Weights of a small image denoising model: norm batchnorm, 3.8 epochs.
Rows from block 4 of a small image denoising model, named by matrix and row number. Rows with one number belong to one channel. Each number is 200 + 30 x the weight over its row's rms, rounded and kept within 0 to 999. All counts start at 0.
After each channel's rows are labels from the 100 images, of 14976, where the channel reaches its highest value: "patch colour" is the nearest of a few named colours to the mean colour under the peak; "peak on" is the class under the peak. Only what is clearly more common there than usual is listed. The data: small renderings of single solids in any pose.
# convs0: first 3x3 conv (model.blocks.4.convs.0.weight, 64x64x3x3, each kernel summed), inputs 0-63
# convs1: second 3x3 conv (model.blocks.4.convs.1.weight, 64x64x3x3, transposed, each kernel summed), outputs 0-63

convs0.52,181,185,252,206,184,224,189,242,144,196,201,180,158,179,215,184,182,173,195,171,199,224,203,257,218,193,186,163,255,206,272,162,230,279,121,191,178,166,218,235,213,246,167,219,205,218,205,215,198,203,199,181,193,203,207,199,203,216,210,189,225,143,155,197
convs1.52,184,145,212,188,226,208,189,179,203,174,201,206,190,239,200,306,221,216,194,195,213,216,150,174,207,149,199,246,171,204,231,159,201,180,183,188,207,216,192,206,238,173,231,210,213,167,230,221,211,210,228,219,136,201,169,228,198,236,190,207,253,113,218,198
patch colour: white
peak on: solid

convs0.46,222,227,105,196,214,199,216,211,215,210,229,194,290,170,212,191,213,214,207,186,191,216,194,208,218,196,213,182,157,186,73,222,188,212,230,196,192,192,183,188,198,212,213,180,225,121,215,214,243,212,176,187,224,207,195,191,177,228,210,185,207,226,190,207
convs1.46,219,157,178,226,155,210,167,183,207,201,195,217,203,229,183,271,187,248,171,219,192,204,178,189,206,257,162,258,214,206,196,224,186,204,172,207,197,199,200,193,241,224,203,199,194,110,299,218,206,206,231,226,161,186,195,227,193,175,204,183,213,139,199,199
patch colour: white
peak on: solid

convs0.44,179,190,180,222,243,185,251,227,170,191,139,222,211,185,209,164,197,199,187,227,144,201,224,174,160,202,119,186,182,280,176,165,171,228,211,188,225,214,179,227,243,187,212,218,226,188,168,181,223,226,239,179,229,170,231,208,218,157,178,219,223,191,255,182
convs1.44,225,223,158,197,187,195,205,187,122,175,192,172,139,155,224,222,262,149,164,122,209,185,186,209,187,186,235,150,184,170,208,201,239,189,232,204,206,206,198,153,182,253,209,190,210,230,191,169,183,196,157,200,177,221,196,167,209,185,187,212,250,159,183,223
patch colour: black
peak on: solid

convs0.28,235,162,227,203,173,192,158,180,177,177,214,240,197,196,176,224,234,204,200,197,203,172,191,196,190,260,150,188,164,239,153,225,213,230,222,203,237,174,189,154,173,214,249,199,199,272,187,210,193,228,188,264,226,184,189,190,177,136,161,229,196,246,228,149
convs1.28,199,269,211,221,279,200,208,200,223,181,175,171,218,199,192,247,222,228,190,214,209,232,213,164,204,194,137,170,255,152,201,179,185,171,157,203,185,200,199,245,232,279,206,194,193,162,211,230,228,207,214,200,195,225,227,162,231,228,203,212,179,171,260,220
patch colour: white; pink
peak on: solid

convs0.59,232,200,190,166,185,224,203,238,202,211,236,199,245,164,213,193,206,217,239,141,195,158,202,185,219,193,236,162,168,205,129,229,207,143,160,205,202,218,194,259,216,126,241,251,203,241,199,188,176,233,167,208,194,204,178,199,194,195,217,194,215,253,144,193
convs1.59,183,239,178,189,198,219,203,173,190,147,164,191,143,201,189,193,206,210,128,204,218,198,198,221,186,146,212,166,154,201,190,218,142,227,186,216,199,168,213,88,196,193,201,233,222,219,154,217,255,184,230,205,181,215,163,236,231,179,205,175,207,179,174,198
patch colour: white
peak on: solid

convs0.14,217,221,216,151,219,205,198,194,167,127,230,212,199,216,210,162,190,199,219,243,224,204,180,215,245,191,207,178,211,194,204,253,203,203,220,163,214,238,140,207,149,248,178,170,154,224,237,228,191,238,157,179,263,232,159,198,197,178,215,176,134,201,220,175
convs1.14,224,229,210,194,187,200,204,211,247,179,186,213,219,184,138,226,250,199,179,155,211,253,234,185,190,190,222,169,205,208,176,171,180,193,179,241,228,142,248,198,231,197,212,212,244,226,215,147,189,199,215,253,203,180,201,234,183,217,157,221,285,146,162,193
patch colour: white; cyan
peak on: solid

convs0.35,200,217,205,209,222,194,220,191,211,195,200,237,162,208,206,153,194,189,200,196,214,223,258,205,226,210,202,211,180,244,191,212,178,166,191,199,234,155,187,200,199,234,216,197,196,194,202,220,188,215,223,239,200,194,188,234,211,186,190,220,172,187,25,185
convs1.35,235,185,214,179,121,194,204,210,139,188,212,177,219,165,181,145,187,192,247,141,214,202,127,222,150,211,252,226,250,166,205,188,199,202,208,226,191,251,192,192,212,228,174,189,223,205,235,159,238,187,173,182,233,233,203,195,204,211,200,149,202,166,190,209
patch colour: black
peak on: solid

convs0.29,192,186,179,200,218,168,173,189,247,171,198,240,223,239,189,207,174,218,185,167,220,155,179,239,196,180,189,236,227,258,144,193,229,180,137,214,250,220,162,230,220,217,209,294,223,147,228,215,143,163,208,199,174,208,184,200,211,171,207,187,202,212,176,201
convs1.29,188,145,155,176,187,165,218,230,170,203,199,183,167,242,207,220,232,180,267,215,198,252,198,285,193,195,205,230,189,145,189,173,173,249,195,209,204,203,207,199,186,194,211,173,199,198,119,170,186,198,189,191,168,211,170,184,178,198,222,154,194,127,184,222
patch colour: black
peak on: solid

convs0.51,196,238,106,198,215,205,229,224,185,201,206,216,232,99,185,184,197,230,194,187,181,229,185,187,210,216,176,159,190,218,183,222,219,88,229,182,215,197,205,192,222,207,212,214,183,244,181,196,253,215,172,222,178,223,178,222,218,227,205,221,224,196,196,174
convs1.51,182,272,186,203,198,170,170,139,220,203,170,208,178,124,194,193,225,187,215,200,181,181,242,186,193,203,229,129,193,135,230,175,160,301,175,195,202,186,205,195,169,198,218,175,187,190,242,164,196,203,199,208,211,197,208,190,146,222,200,167,211,186,188,206
patch colour: black
peak on: solid

convs0.43,248,153,192,208,162,213,208,174,242,229,183,190,191,243,216,192,173,227,199,256,237,180,197,246,202,208,195,188,236,208,168,158,216,168,234,208,160,192,205,167,190,193,208,218,203,162,253,200,189,242,202,190,158,209,234,177,140,224,213,228,205,99,172,224
convs1.43,158,209,164,187,170,194,165,205,120,213,213,186,191,218,203,201,220,172,234,182,204,195,199,231,203,231,213,258,189,172,194,217,198,146,178,180,227,241,194,193,183,219,217,165,206,87,169,188,245,221,186,198,238,219,192,220,185,122,185,189,176,172,187,209
patch colour: black
peak on: solid